A small contrastive audio-text model, trained from scratch.
Training: soap at rate 0.0053, 2100 steps.
Data: trained on two synthetic voices taking turns or overlapping, over music, noise or silence, 26041 training examples.
Rows from block 7 of the text encoder of a small contrastive audio-text model, named by matrix and row number. Rows with one number belong to one neuron. Each number is 128 + 32 x the weight over its row's rms, rounded and kept within 0 to 255. All counts start at 0.
After each neuron's rows are labels from the 100 texts, of 14976, where the neuron reaches its highest value: "tokens" is the input token at the peak. Only what is clearly more common there than usual is listed. The data: two synthetic voices taking turns or overlapping, over music, noise or silence.
# fc1: MLP up (text_encoder.blocks.7.mlp.fc1.weight, 512x128), inputs 0-127
# fc2: MLP down (text_encoder.blocks.7.mlp.fc2.weight, 128x512, transposed), outputs 0-127

fc1.352 [166 119 152 165 188 142 114 136 148 178 128 140 169 114 102  92 161 182 168 108 126 134 138 109 140 106 128 153 185 108 162 116 181 159 156  94  81 165 127 132 161 135 101 150 168 124 186 119 151 141 103 147  98 106 113  85 144  92 128 129 209 141 154 159  99  79  99 150 123 129  86 102 162 128 123 148  99 119 120  67 171 105 152 126 115  85  98 210 136 120  91 140 110 225  98  88  89 101 154  96  89  93 122 107  89 189 132 191 101 170 132 159 178 122 134 131 100 124  97  97 127  63 128 109 153 157 156 124]
fc2.352 [107 140 156  67 170 108 117 141 119  96 184 126  84 145  86 201 131  87  97 128 159 112 154  73 128 158 116 158  91 130 128 143  99 109 144 108 185 135 107 106 124 117 113 104 132 173 134 116 138 149 174 133 119 124  90 117  65 169 138 135 134 143 141 107 168  99 153 135  88 137 138 103  73 121 111 170 136 149 104 193 127  71 149 119 168  64 135 141 121 157  95 131 120 129 172 200  68  88 118 121 101 138  98 117  98 127 142 120  43  80  91  89 130 113 101 170 105 106  94  71 141  31 154 145 184 105 116 113]
tokens: "-"

fc1.282 [132 134 118  93 126 115 149 138 181  54 137 134  92 190 138 140 101 125 176  76 127 139 152 128 107 153 169  90 161 142 162 116  67 110 176  74 126 160 148 120 133 150  95 122 107 139 132 178 107  91 119 145 151  71 171  88 132 117  84 156 183 188 103 165  91  48 138 134  95  84 123  92 134 190 172 146 130 113  78 133 139 162  97 149 125 126 142 184 114  79 155 148 173 124 139 153 188 138 164 124 154 169 144 142 117 131 125 119 141 106  90 179  86 145 108 133 114  98  94  81 184 115  46 106 117 111  98 149]
fc2.282 [ 98  97 160 109 168 133  73 150 152 143 142 117 155 177  87 172 151 118 156 128 168 140 145 110 119 110 108 150 102 139 125 159  93 171 234  99 100 119 133 137 148 160 186 110 131 134 157 144  82 117 176 169 173 159  96 130 139 112 167 114 124  82 108 181 157  81 142 169 130 125 207  65 113 134 138 123  85 110 189 134 146 172 131 134  90 157 121 114 102  62 109 117 148 144 114  63  89 132 198 151 153 120  64  55 128 181 123 173 147 112  94 162 128 159 125 137  98 120 162 141 127 125 109  99 162 109 128 144]
tokens: "garden"; "volume"; "market"; "farmer"

fc1.42 [140 154  98  76 102 143 106 196 160 121 119 178 134 169 145  99 120 112 101 143 123  90 126  83 145 138 152 122 163 192 142 107 171 125 171 158 158 104  93 168 173 131 155  89 149  71  91 120  97  88 134 123 173  99  99  73 122 147 101 138 161  95 173 115 162 105 118 146  79  53 185 193 185  97  98 127 134 128 153 129 108  78 104 173 126 149  97 153 182  91 155 129  85  81 132 101 152 150  92 137 167 120 109 142 162 132  96 144 116  45 118 103 129  64 150  95 117 126 136  98 136 137  99  89 105 110  91  83]
fc2.42 [117  43  92 170 142 161 144  95 142 203  76  94 128 173 119 161 146 148  79  80 132 108 174 170 127  65 159 149  94 113 118 159 129 153 150  93 131 114 145 127 182 160 142 115 116 136 148 111 153 166 113 139 163 131 156 129 118  73  96 133 150 107  82 174 138 108 118 121 102 128 139 149 180 116 122 129 172 103 174  14  88 120 163 128 130 104  84 155 106 135 127 141 128  96  88 198 135 105 130 121  73 138 102 171 118  92 130 174  98 119  93 128 113 130 116 155 108  52 143 167 125 159 148 105 140 188 174 122]
tokens: "garden"; "farmer"; "car"; "volume"

fc1.160 [123  26  62  73 132  81  92 176 161 177 104 154 144 147 137 124 144 138 121  98 125 101  53 160 121 122 101 185 142 138 121 136  85  96 111 100  89 121  94 180 202 150 108 114 126 106 132 150  82 138 102 110 118 175 116 121 137 117  92 145  99 150 125 134 173 119 146 164 113 174 132 119 145  85  88 103 137 161 115 113  98 102 115 148 172 158 167 165 154 134  87  83 144 103 181 115 164 125 127 118 128  79 165 102 100 137  82 128  92 133 130 141 182  86 161 174 134 169  78 139 125 179 211 103 138 130 156  94]
fc2.160 [ 92 151 115 164  86 160 148 133 106 116  79  93 108 140 128 119 106  73  92 144  68 122 176  25 117 149 131 156 123 135 152 143  98 134 153 133 107  70 126  83 133 121 116 116 163 141 126 136  75 148 108  87  90 187 143 172 100 167 143 140 117 155 173  88  85 118  80 129  74 146 128 142  98 224  95 147 157 104 145 117 122 125 142 136 144 138  74  56 167 152 118 117 184 119  93  80 129 122 163 131 155 141 126 116 111 143 150 187 171 114 107 139 123 174  98 103 105 103 110 132 161 103 104 140 223  92 133 107]
tokens: "<end>"

fc1.3 [128  96 103 142 156 144 159 122 152 129 143 200 114 163 161 142 120 153 127  83 105 223 142 109 138  73 143 104 144 131 137 100 134 178  87 162 153  44 137  97 114 105 119 121  98  93 157 151 129 104 160 119  84 110 108  68 152  97 153 136  59 103 165 129 118 120 158 162 146 103  97 139 121 138 159  55 140 107 109  63 143  60 112 131 178 152 131 168 111  98 138 139 109 169 150 134 161 159 176 153 159 109 190 130  83 105 164 101 134  89 172  85 113 108 173 146 155 144  90 164 104 101  84 109 179 126 153 172]
fc2.3 [128 128 144  85  58 104 182 127 154 134  90 128 150 148 149 173 104 117  74 103  91 101 129 153 162  73 138 132 156 133 157  90  91 176 145 117 123 102 159 144 151 128 147 115 108  66  99 148 161 128 143  73 102 106 138 135 106  83  81 128 147 110 174 210 180  91 118 105 106 159 129  86 207 143 107 166 119 135 121 138 102 162 125 134 111 132  82 105  79  80 192 123 111 168 139 113 124  81  53 106  57 145 103 112 118 139 140 162 133 154 134 148 157 185  85 153 145 132 136 193 122  92 141 104 186 121 171 152]
tokens: "-"; "<end>"

fc1.498 [141 166 109 138  96  90 127 167 210 134 186 200 136 140 115 101 154 149 148 163 156 153 127 201  99 127 122 124 185 114 178 147  84 134 106  82  99 109  94 198 125 124  74  96 121  89  55 149 125 100  96 124 132 146 126 136  68  86 108 157 125 155 114 149 154 140  97  72 140 106 146 151 122 189 147 133 157 167 105 134 109 111 141 105 113 154 147 134 133 135 119 165 135 101 101  89 119 178 135 112  98 158 167 110 114 130 128  74 140 138 166 184  91 130 151 142  65 120 121 132 146 247 125 128 131  97 115 165]
fc2.498 [150 100 185 115 161 118 100 180 163 130 132 159 131 147 136 117 150 131 113 196 140 100 129 102 154 113 210 117 204 143 154 191 107 136  98  60 106 134 116 174  81 158  78 114 107 143 129  95 122  83 195 158 122 148 157 143 127 102 144  81 150 104 149 163 162  99 109 131 135  51 168 141  92 135 120 110  46 197 142 149 139 108 132 114  92 162 126 113 102 192 126 101  75 143 137 115 134 128 107 139 140  89  72 167 110 157  96 109 139  98 159 172 124 135 146 171 145  93 151 133 137  69 113 171 154 136 110  89]
tokens: "-"

fc1.351 [118 118  48 166 138 123  95 120  94 116 135 126  82 142 122 122  90 147  92 116 109 149 126 117 108 148 217 130 200 148 133 155 119 141 127 122  78 118 133 133 101 156 130 115 120 197 111 121  91 143 152 121 180  88 107 119 104 169 124 141 162 155 158 126 112  79  63  90 143 113 159 153 139 132 160 142 100 144 125 122 150 187 129  99  94 166 155 163  70 104  97 177 148 115 125 153  78  73 106 122 149 125 145 198 100  74 126 116 116  91 190 186 129 150 198 153 122 170 111 173  51 156 121 132 166 142  82  99]
fc2.351 [151 106 203  81 179 119 108 132 163  96 142 154 142 162 107 176 184  75 155 169 111 180 109 122 126 106 160 100 176 125 200 137 107 100 153 110 109  85  75 148 152 117  86  98 126 132 135 125 157 104 113 132 168  99 120 113 157  92  91 143 165  76 183 164 162 142 171 172 113  51 153 118 129  93 149 166  91 188 198 126 135  46 104 121 120 166  93 109 115 126 187 114 144  83 146 119 109 102  98 156 107 146 104 107 132 125  57 132 107  94  98 155 140 162 134 143 141 131 138 153 127 121 147 188 103 124 114 140]
tokens: "<end>"

fc1.27 [168 176 130  65 170 104 117 117 137 102 137 113 140 162 139 108 137 188 140 168 104 173 186 140  82 141 152 128 204 112 130 155 189 134 153  81 119 225  89 142 189 137  58 147 136 158 130  92 144 172  96  94 112 127 148  69  83 131  74 142 165 119 150 125 135  90 146 100 103 108 118 139 135 151 106 139  93 123 144 178 124 120 112 109 165 125 131 190 104 118 115 121 131 123  55 120  75 100 150  90  64 131 104 152 106 120  83 211 113 120 163 118 132 163 125  85 111 115 140  91 140 115 120 121 185 118 123 144]
fc2.27 [ 97 123 142  90 188  88 117  12  51 128 132 152  82 142 141 137 107 124 168  88 176 111 182 128 123 123 116 132 108  86 136 175  87 210  89 146 163 155 142 110 127 129 160 136  96 163 181 150 166 149 183 110  86 105  93 128 166  76 156 164 163 128 112  90 126 129 144 155 136 136  99 130 138 158 106 111 164  96 103 167 152  81 154 129 204 125 119  97 109 118 114 184  96 131 158 155  88 131 123 186  73 157 108 136 126 136 167  90 136 129  93 154 118 122 165 140 139  93 143 114 135  96 152 116  90  78 153 121]
tokens: "five"; "call"; "saw"

fc1.50 [106 115 129 122 106 149 128 133  98  99 151 100 151 147 124 106 116 160 158  81 109  97 114 103 143 148  68 156 164 130  70 119  95  91 192  54  78  76  66 141  52 126 123 117  76  91  99  72 121  64 125 109 113  93  89 120  89 147 173 173 120 159 108  83 150 178  76 118 179  86 184 133 139 108  54  98 111 202 143 100  99 119 140 118 125 111  83 131 151  83 103 124 131 126 124  80  94 119 126 111 140 139 150 116 145 151 132 105 103 110 170 182 147 143 138 108  71 139 115 149 114 125 136 112 199 120 104 142]
fc2.50 [128 128 148  53 128 131  47 109 154 110 148 135  89 156  95 141  82 109  97 154 101  79 150  10 136 165 197 110 142 120 168 137 132  55 133 119 127 127 111 147 110 127  87 105 107 125 135 116 147 100 100  94 102  95 169 113 140 124 155 120  92 112 125  68 152  76 118 137 128  80 146 171 116 150  99  88 109 122 136 145 110  90 104 115  73 160  80 172 151 131 138 125 121 128 113 139 129  49  99 165 169 195  78 133  96 133 196 117 110 127  86 107 112 121 125 125 132 117 138 113 102  64  78 143 154 135 165  91]
tokens: "-"

fc1.43 [ 90 138 100 132 107 156 101 162 100 149 150 146  65 190 140 139 113 142 120 130 123 137  99 159  86 132 112 188 118 151  89 117  33 121 130 156 128  84  86 129 105 142 125  99 102 122 181 111 166 118 119  79 111 152 112 153  70 132 106 181  67  94 142 125 156  69 151 173 152 152 143  96 142  95 117 105 153 155 136 118 149  72 104 142 156 112 121 110  90 111 154 136  91 107 160  54 117 108 168  78 165 182  65 128  57  88  75  88 136 109 155 130  85 171 173 102 127 154 110 125  96 174  94 109 105  90 109 137]
fc2.43 [119 184 154 137  71  57 131 153 201 113 132 136 156 150 105  73 173 122 104 146 213  97 125 121 104 135 100 157  64 175 110 103 154 112 137 130 109 114 182 125 131 171 158 142 150 135 106 108 118 179 196 105 161 108 133 123 159  85 147 131 131 139 138 103 103 130 135 105 101 116 162 185 145 153  74 172 179 158 139 150 100 144 153 166 153  90 119 109 160 152 106 173 184 154  43 186 180 155  82 164 117 115 143 160  96 117 120  89 100 123 122 103 141  80  90 126 121 118 143 115  96  99  98 109 161  78 111 146]
tokens: "<end>"

fc1.103 [151 103 110  76 120 128 116 120 104 162 108 126 177 205 135 133 152 112 141 168  90  99 131 154  82 149 122 180 141 139 102 154 144 109 108 170 130 165 100 131 172 114 111 128  61  62 142 144 155 117 136  81  50  87  74  97 133 172  94 137 185 128 144 150 104 140  95 103  81 137  96  97 149 147 106 166 138 144 176  64  63 105 104 152  70 102  84 135 105 117 120 157 137 147  97 133 183 120 141 142  98 153 131 159 126 158 158 149 105 152  93 110 136 190 186 141 196 146 105 129 129 148  97 164  70 147 120  68]
fc2.103 [119 131 135 143 158 124 136  96 107 102 166 156 125 113 101 173  65 106 206 110 174  81 119 129 144 187 155 127 129  60  99 131  57 126 154 161 118 125 148  71  69  48 140 128  84 100 155  81 126 156 150 158  89 163  72 131 122 167 107 164 100 127 102  97 113  85 129 145 107 174 170  82 172  95 141 100 174  64 151 133 129 150 154 114 148 101  76 118 135  99 103 134 129 168 152 101 113 120 107 192 131 170  58  98 101 141 179 115 126 146 110 122 124 150 134 193 108 164 127 143 119 104 119 146 179 138 151 145]
tokens: "doctor"; "watched"; "box"

fc1.383 [ 70 116  85 170 158 137 113  84 144  69 158 173 157 189 111 188  84 169 158  81 106 141 169 130  98  86 125 121 120 114 146 165 132 138 135  89 142 161  90  96 107 142 125  86 126  87 104 159  94 116 144 139 117 179 115 106 148 128 121 108 138 233  97 165 125  63  93 104  76  77 103 110 145 145 123 141 123 162 118  71  98 146 115 190 117 116 148  98 110 100 135 105 163 154  97 130 175  99 165 109 118 173 116 109 148  97  52 137 132 143 110 133 102 145 202 105 115  62 132 101 105 130 138  87 160 122 168 117]
fc2.383 [125 135 150 118 183  99  85 150 155 102 152 198 149 152  95 206 152  87 175 147  91 120 128 123 101  89 126 123 135 170 152 157 164 144 190 118 134  96  94 111 128 136 108 122 123 109 119 147  94 139 155 125 185 127 111  98 130  82  96 128 187  69 189 173 138 116 183 143 104  82 183 141 107  77 107 163 117 163 203 148 153 102 159 134  97 180 115  68 106 124 171 142  89  97 144  85 126 126  85 107 156 121 106 121 131 182  49 152  84 113 128 140  98 142  86 141  83 106 172 182 134 112 138 138 130 129 116 102]
tokens: "garden"; "farmer"; "driver"; "timer"

fc1.503 [129 137  98 118 135  96 129 145  65 109 188  35  90 112 177 129 133 172 187  83 135 138  95  86  91 123 137 133 148 155 160 117 139  41 130 151  67  70  94 145 144 121  90 109 107 138 130 125 121 199 111  89 155  78 147 138 106  98 154 175 139 126 156 108 176 111 145 154 132  89 215 164 113 115 175 107 107 125 139  93 155 102 135 145 105 121 137 179 153  92  99 163 141 171 171 113 112 110 113 129 174  84 124 117 141 120  80 133 125 117 145  92 171 120 156 134 115 177  92 105 175 183 141 142 160  94 115  83]
fc2.503 [187 123 182 123 157 134 107 170 176 143 159 121  81 127  98 206 109  83  93 155 185  95 125  86 108 123 170 123 147 154 195  96 125 138 201  92 144 114 144 136 126 121 141 157  85 178 138  97 146 128 137 121 137  82 115 152 117 122  77 138  98 117 130 125 174 136 192 177 168 149 158 128 117 147 120 125  36 173 191 119 137  96 160 114 127 155 100 124 125  95 148 120 105 183 125 123 180 100 109 138 131 167 122 113 144 128 113 202 164  82  82 107 113 132  90  92 113 128 138 152 109  83 105 199  91 127 101  99]
tokens: "-"

fc1.308 [117  76 142 134  85 122 161 110  82 132 162 144 177  91 207 152 121  85 162 153  81  88 133  69  80 202 136  85 131  90 123 164 110 111  81  99 137 140 130 168 193 142 130 115 158 108 153 151 112 134 121  61 103 105 149  98 119 139  82 102 109 135  87 123  79  95 142 111  63 141 129 148  87 125 172 146  82 111 167  98  96 154 114 147 158  90 127 127 112 139 117 196 128 115 138 134  57 158 115 132  67 160 119 127 150  95 171 130 142 135 133 128 138 165 136 165 175  76 155 124  93 188 136 118 142 195 117 171]
fc2.308 [117 158 155 100 192  85 136 112 170 141 145 157 127 147 134 159  91 131 160 145 134 158 106 121 156 111 104 121 159 166 149 152 105 198 154  70 105 147 142 118 102 115 146 150 151 174 114  88 101  78 127 164  57 120  41 109 109 100 154  93  86 135 162 193  86  86 120 184 121 195 140 137 152  99 113  92 156 139 153 109 152 162  95 154  85 172 133 140 139  97 150 120 127  77 151 138 142 116 122 179 172 101 102  81 154 163 168  55 114 109 166 117 105 135  97 161  67 177 141 158 126 193 115 122 148 130 129  89]
tokens: "doctor"

fc1.214 [105 125 118  76 114 141  95 147 119  78 142 129 103 181 129 153 113 164 151 103 132 163 136 152  64 148 140 164 136 113 154 210  63 151 189  93 138 161 157 118 149 126 133  97 148 132 206 169  87 108  91 156 167  88 145 100 109 132 151 139 127 226 149 130  97 148 154  87  85  74 133 111 186  91 128 132 108 132  81  92 118 128 115 118 107 158 153 138 142 112  87 166 145 177  52  99 132 135 141 121 118 172 125 117 127 123 127 136 204 117 145 135  57 107 144  81  96 121 129 137 167 121  55 127 161  91 133 139]
fc2.214 [119 104 126 102 180 140 131 182 180 139 181 131 135 148 111 154 180  95 156 158 109 143 158 124 107 110 129  97 122 123 153 167 107 126 217 140 171 112  84 115 159 118 135 115 139 113 139  99 111 128 189 140 173 173 100 119 156 106 124 129 182 108 173 168 171 152 203 153 143  96 189 113  85 115 109 160  84 172 178 147 115 123 132 130  80 127 129  74  99  97 114 145 129 110 139  53 122 158 131 152 135 114 106  80 113 193  74 215 137  89 108 146 137 136 159 127 102 115 168 178 117  94 113 100 157 100  76  99]
tokens: "garden"; "volume"; "market"; "farmer"

fc1.261 [123 105 176 124  62  82 106 144 118  74 138 163  66 152 122 112 104 159 145 115 116 106 121  86 127 155 176 196  99 118 142 111 107 116 109 160 190  99 135 143 126 114 123 158  91 116  98 172 155 148  83 139  97 124  87 139 120 146 112 203  92 105 160 141 171 101 161  94 133 137 142 107 135 128 168 194 174 123 146 104 153 129 137  80 239 109 104 193 146 138 136 125 117  52 150 137 122 139 148 140 134 173 128 124 122  77 101 116 116 112  99 135 146 150 128 100 194 189 130 193 126 173 144 191 142 153 120 120]
fc2.261 [127 146 127 127 114 143 170 124 137  86 113 171 175 106 117 133 134 116  64 165 102 157  77 154 124  80  70 100 136 124 149 114 137  98 126 104  83 143 171 141 128  83 137 148  85 133 169 147 140 112 137  86 199 162 119 174 125  99  73 100 120 132 114 154 119 143 124 197 118  90 175 141  84 189 110 140 129 117  75 168  99 117 167 161  87 100  62  28 111 186  85 142 154 147 138 151 183  94 139  97 119 105 111 111 176 135  93  99 131 117 163 146 140 128  94 162 113  97 195  83 182 132 132 138 156 117 138 167]
tokens: "-"

fc1.374 [101 147 129 103 126 125  96 106 140  99 112 100 145 130 179 190  39 121 155 157  81 112 166  99  99 103 164 166 113 115  61 120 104 100 106 158 154 203 141  83 109 105 134 126 171 180 139 161 120 129  95  91 133  59 121 158 126 183 128 132 166 126  83 139 104  91 116 113 109 147  74 146 157 128 120 113  93 111 149 117 174 107  95  49 105  90 121 143 156 138 132  96 163 101  55 133  63 124 136  97 125 114 125 109 151 168 123 146 170 126 132 151 169 171 137  67 114  69 108 113 136 169 198 110 112 164 142 159]
fc2.374 [157 155 164 152 146 156  91 117  93 115  77 144  79 179 137 142  67 182  79  80 179 127 152  67 106  97  74 137 119 127 169 142 116 149  97 154 100  92 151 116 148  87 123 141  73 106 139 123 124  98 137 134 156 143  89 110 169 151 163 164 132  91 108 128 123 132 142 136 108 136 146 158 148 143  73 149 156  78 136 138 100 194 178 114 156 147  80  82 202 136 157 116  98  99 123 111 162 126 111 183  41 189 141 121 135 182 154 128 171 110 140 108 112 178 165 140  99 154 122  91 138 144 177 121 155  58 113 138]
tokens: "<end>"

fc1.94 [115 142 134  95  73 153 109 162 151 136 102 124 128 176 140 120  99 141 134 189  85 106 115  96 117 191 143 116 120  58 147 148 126 163 143 214 172 172 138 156 178  69  90 129 103 136 169 132 151  84 120 106 113 110 175 149 127 209 110 136 143 138 140 132 114  36 143  99 122 132 130 135 152 158  97 132 121 132 212  88 178 140 122 118 100 140 148 126 103 164 134 121 125 113 111 171 167 137 146  88 105 162 147 140 117 150 183 120 197 132 123 120  92 141 181 120 132 112 130  94 160 205 116 113  53 163 109 100]
fc2.94 [138 165 142 132 120 150 157 110  76 106  91  79 101 153  95  94  79 120 143  72 161  63 107  82 135 126 131 150 140  59 109 114  84  97 136 144 111 108 127 128 119 115 165 151 132 103 123 102 120 108  90  96  89 134 123 111 140 168 192 142  85 109  39 147 114  43 102 111 122 115 140 129 186 140 140 124 139  68  98 137 112 155 150  82 143 127 147  87 173 105  58 153 110 151 100 121  78  97  98 168  65 157 113 130  96 102 167 115 117 149 124 143 150 187 173 138 116 193 146 145 157 100 104 114 187 157 180 119]
tokens: "doctor"; "garden"

fc1.228 [122 139 147  66 104 109 150 144 174 123 146 204 174 169 151  95 124 109 141 118 126 128 104 129 143 122 118 156 114 189 177 170  84 123 129 189 155 124 116 123  96 172 158 132 105  86 136 126 150 120 172 160 135 114 131  65  58 130  68  98 149 104 205 134  72  92 135 155 111 103 126 112 156 127 159 204 125 162 142 125  77 102 125 148 140 153  82 189 124 103  94 141 129  70 148 146  59 144  55 120  85 129 146 164 204 142  97 153 124 172 135 154  82 136 144 125 106 109 103 139 124 130 126 105  86 127 169 117]
fc2.228 [111 145 106 194 134 142 110 163 136 146 208 180 118 225 114 194 113 140 156  93 124 116 116 192 122 144 164 143 169 144 166 162 150 159 127 102 141 150 156 138 117  89  86 125 128 140 126  99  60 130  76 142 163 114 140 105 139 110 137 139 156 105 188 158 109  92 181 124 131 109 181 131 157 148  95  99 160 109 139 151 127 142 157 131 105 112 140 156 101 160  76 181 132 117 138 108  81  84  90 105 103 125 117 128 180  89  70 144 177  85 145 140 189 102 158 168  64  84  92 147 128 120  77 132 168 110 127 104]
tokens: "volume"

fc1.10 [ 53 122 140 146 144 145 116 158  96  76 133 175 121 163 101 140 105 175 151  81 141 171 123 142  83  98 151 114 115 145 169 174 115 141 134 109 145 151 115 186 143 162 112 104 138 112 127 181  77 117 104 151 123 130 161  83 129 146 112 151  91 188  86  77  93  62 154  78  77  72  93 145 134  98 145  89 139 144  92  97 125 112 128 145 103 111 116 151 136 103 136 173 143 151 139 116 181  91 197 131 110 168  90  99 116 101 142 188 156 130  96 179 134 126 142  37  76 129 119 128  98 141  68  94 122  89 153 180]
fc2.10 [132 153 154 109 204 135  73 154 157 133 163 167 140 158  98 219 137 111 176 124 131 131 144 125 103  94 119 118 145 172 140 132 140 162 205 155 100 124 104 120 111 124 132 121 110 105 120 143  50 144 171 153 178 126 131 142 130  96 154 109 163  27 129 154 126 136 132 154  93  97 155 113 105  84 111 122 149 187 195 145 149  99 153 117  89 158 118  79  86  76 128 154 132 123 128  65 139 147  91 115 117 126 104 103 135 197  75 170  99  93 161 176 141 178  96 121  77 116 168 167 142 109 113 135 134 168 116 120]
tokens: "garden"; "farmer"; "teacher"; "music"

fc1.86 [ 96 113 119 167 110 111  85  40 124  80 146 148 126 144 123 104 110  85 164 107 145 154 159 161 136 117 158 191 101 146 104  88 126 103 195 137 165 146 115 136 146 178 148  92 118 110 101  87  95 125 142 139 120 141  83 153 137 146 121 142 151 135  99  96 158 111  75  88 102  95 130 123  91 138 118 149 157 190 156 124 166 172  68 142 101 173 128 120 109 123 181 174 196  83 171  99 168 131 115 137 163  92 137 128 118 141  96 152 127  63 225 137  39 140 176 103 111 150 136 139  94  90 127 129  85 120 144 104]
fc2.86 [152 125  94 136 163 100 162 152 184 123 110 149 126 108 144 104  95 120 116 104  34 185  86 112 128  93 174 135 153 135 208 120 117  90  85 115  71 146  85 136 167 112 155 110 180 143  87 123 168  85 136 134 135 140 129 152 117 120  85 135  87 127 142 176 112 150 109 100 158 172  78 126 115 106 103  53 143  94  74 140 119 155  79 100 113 125 120 156 111 109 144  93  58 103 132 147 110 164 107 167 155 129 179  83 178  91 168  75 115 132 144 180 184  89 145 149 143 115  72 145 140 158 131  71 127 145 105 147]
tokens: "<end>"; "change"

fc1.230 [177  76 117 133  87 136 165 106 139 116 143 155 144 201 172 153 126 156  93 101  89 157 134  95 143 202 153 161 142 145 153  89 127  99 131 119  47 159 136 115 128 138 149  73 155 122 146 142 138 121 139  98 158 131 119 115 157 121 123 105  88 170 121 114 126 178 123 174 139  58 118  93 163 164 169  91 156 147 168 114  87 140 109 198 117 108  79 135 145  93 126 172 113 115  81  89 149  95 130 110 201 174  88 136 157 157 106  88  80 176 128 148 155  99 118 177  96  94 123 141 125 144  76 161 168  74 186 107]
fc2.230 [130  78 165 120 160  72 106 206 153 101 141 146 109  49  96 162  76 125 141 203 166 124 128 125 144 176 117 127 152 127 176 155 175 141 149  92 143 157  71 104 144 131  93 129 143 175 103 143 151 136 105  88 138 183 170 114  95 140 142 149 135 120  69 104 135 111 140 139 128 170 106 147  64 141 117  98  98 130 171 132  88 146 174 101 167 136 127 127 143 130 107  81 130 192 152 136 182 132  76 137 151  76 155 147 142 126  87 165 141  96 142 146 147 205 105  47 141  99 108 152 168 110 155 165 134 142 146  90]
tokens: "-"

fc1.322 [123 131  80 155 148 139 112 162 120  86 140 154 140 159 168 103  92 122 144  86 118 125 121 145 144 153 144 168 152 133 143 187 129 136 137 130 107  92 132 192 128 123  74 133 143 135 176 131 139  77  98 166 132  87 132  82  88 167 123 158 162 165 136 151 162 108 189  94 110 111 102 102 145 104 203  84 136 100  85 141 164  98 151 184 114 176 146 163 128 105 103 151 137 113  80 120 191 126 170 143  66 136  78 138  63 142 105  58 174 130  77 177 105 144  96  56 123  85  90 168 140 132  99  84 178 129 132 155]
fc2.322 [135 122 161 114 206 115 100 185 126 158 145 121 178 178  76 154 161  99 147 183 125 159 135 147  95  69 128 149 102 141 145 143 152 156 205 143 105 162  95 119 148 120 134  88 129 122 131 137  90 145 185 177 176 140 112 156 153  85 147 125 125  91 163 180 136 133 144 135 120  82 175 129 105 130  92 113  79 123 189 112 137 155 149 167  99 109  92  80  95  96  85 109 131  92 102  64 102 141 148 116 136  44  70  90  94 176  79 190 115 112  85 126 114 138 125 120  68 116 142 167 136 116  83 135 133 131 104 134]
tokens: "garden"; "farmer"; "market"; "volume"

fc1.414 [ 96 118 149 135  83 143 147 107 114  78 138 112 174 138 193 135  66  62 173 136  96 140 138 110 135 111  75 147 113 133 140 130 151 130 206 134 152 157 119 147 219 124 145 140 123 176 105 116  73 126 128  94  81 161 114 141 131 111 179 126  45 172 123 161 200 125 103 127  37 137 135 132 104 113 106 178 147 142 129 148 119 149 166 142 127 146 107 141 118 151 127 132 152 115  73 141 129  99 161  69 195 172 160 116 137 140  62 171 119  96  81 141  71 144 137 132 113 135 115 143 108 109 125 111 111  60 138 103]
fc2.414 [200  76 122 145 174 130 154  48 119 148  87  81 132  85 150  47  93 149  88 100 149 142 160 141 118 120 125 103 119 134  98 120 135  92 128 125 133  87 133 151 127 149 153 136 183 119  94  99 157 100 114  96  85  79 145 116 145 118 115  72 150 116 128 158 147 143  92  96 226 147 126  88 119 129 144 102 125 117  80 106 105 182  46 125  95 117 180 163  88  99 137 127 136 102 146 126 122  85 114 119 102  63 157 153 152 118 137 127 141 190 200  97 166  84 129 131 106 103  83 135 157 160 143  70 105 155 127 143]
tokens: "volume"

fc1.362 [ 85 133 106 154 101 163 162 110 146 106 145 105  70 146 130 163 105 166 192  99 152 118 145 149 108  65 171 143 178 137 217 109  61 107 139 118 167 128  95 122 137 160 120  92 161 132 132  95  76  57 101 135 151 157 144 134 115 147 136 172 168 155 166 118 108  95 144 148 105  56 136 157 120 167 115 117  62 137  91 137 102 127 124 108 106  84 124 186 153  98 174 144 146 212 140 149 194  94 164 141 173 153 106 131 139  63 151 193 166 106 118 119 102 166 160 114 103  98 111 117 139 129 121 147 139 101 137 136]
fc2.362 [128 117 152 118 151 146  78 172 145  70 142 129 135 181 139 191 137 124 159 144 129 147 103 150 109  68 150 104 122 157 124 134 128 133 182  90  87  95  86 131 143 142 161 127  90 113 145 137 128 142 132 120 151 120 128  99 103  96 140 169 178  28 143 179 187 124 126 155 131 106 191 116  88  84 111 128 102 154 205 149 162 117 146 142  35 174 132 127 125  92 148 130 186 129 130  82 124 104 112 158 148 125  94 108 120 155  61 168 105 101 185 160  86 174  87 154  75 106 195 127 138 113 129 147 154 150 118 128]
tokens: "garden"; "volume"; "market"; "beyond"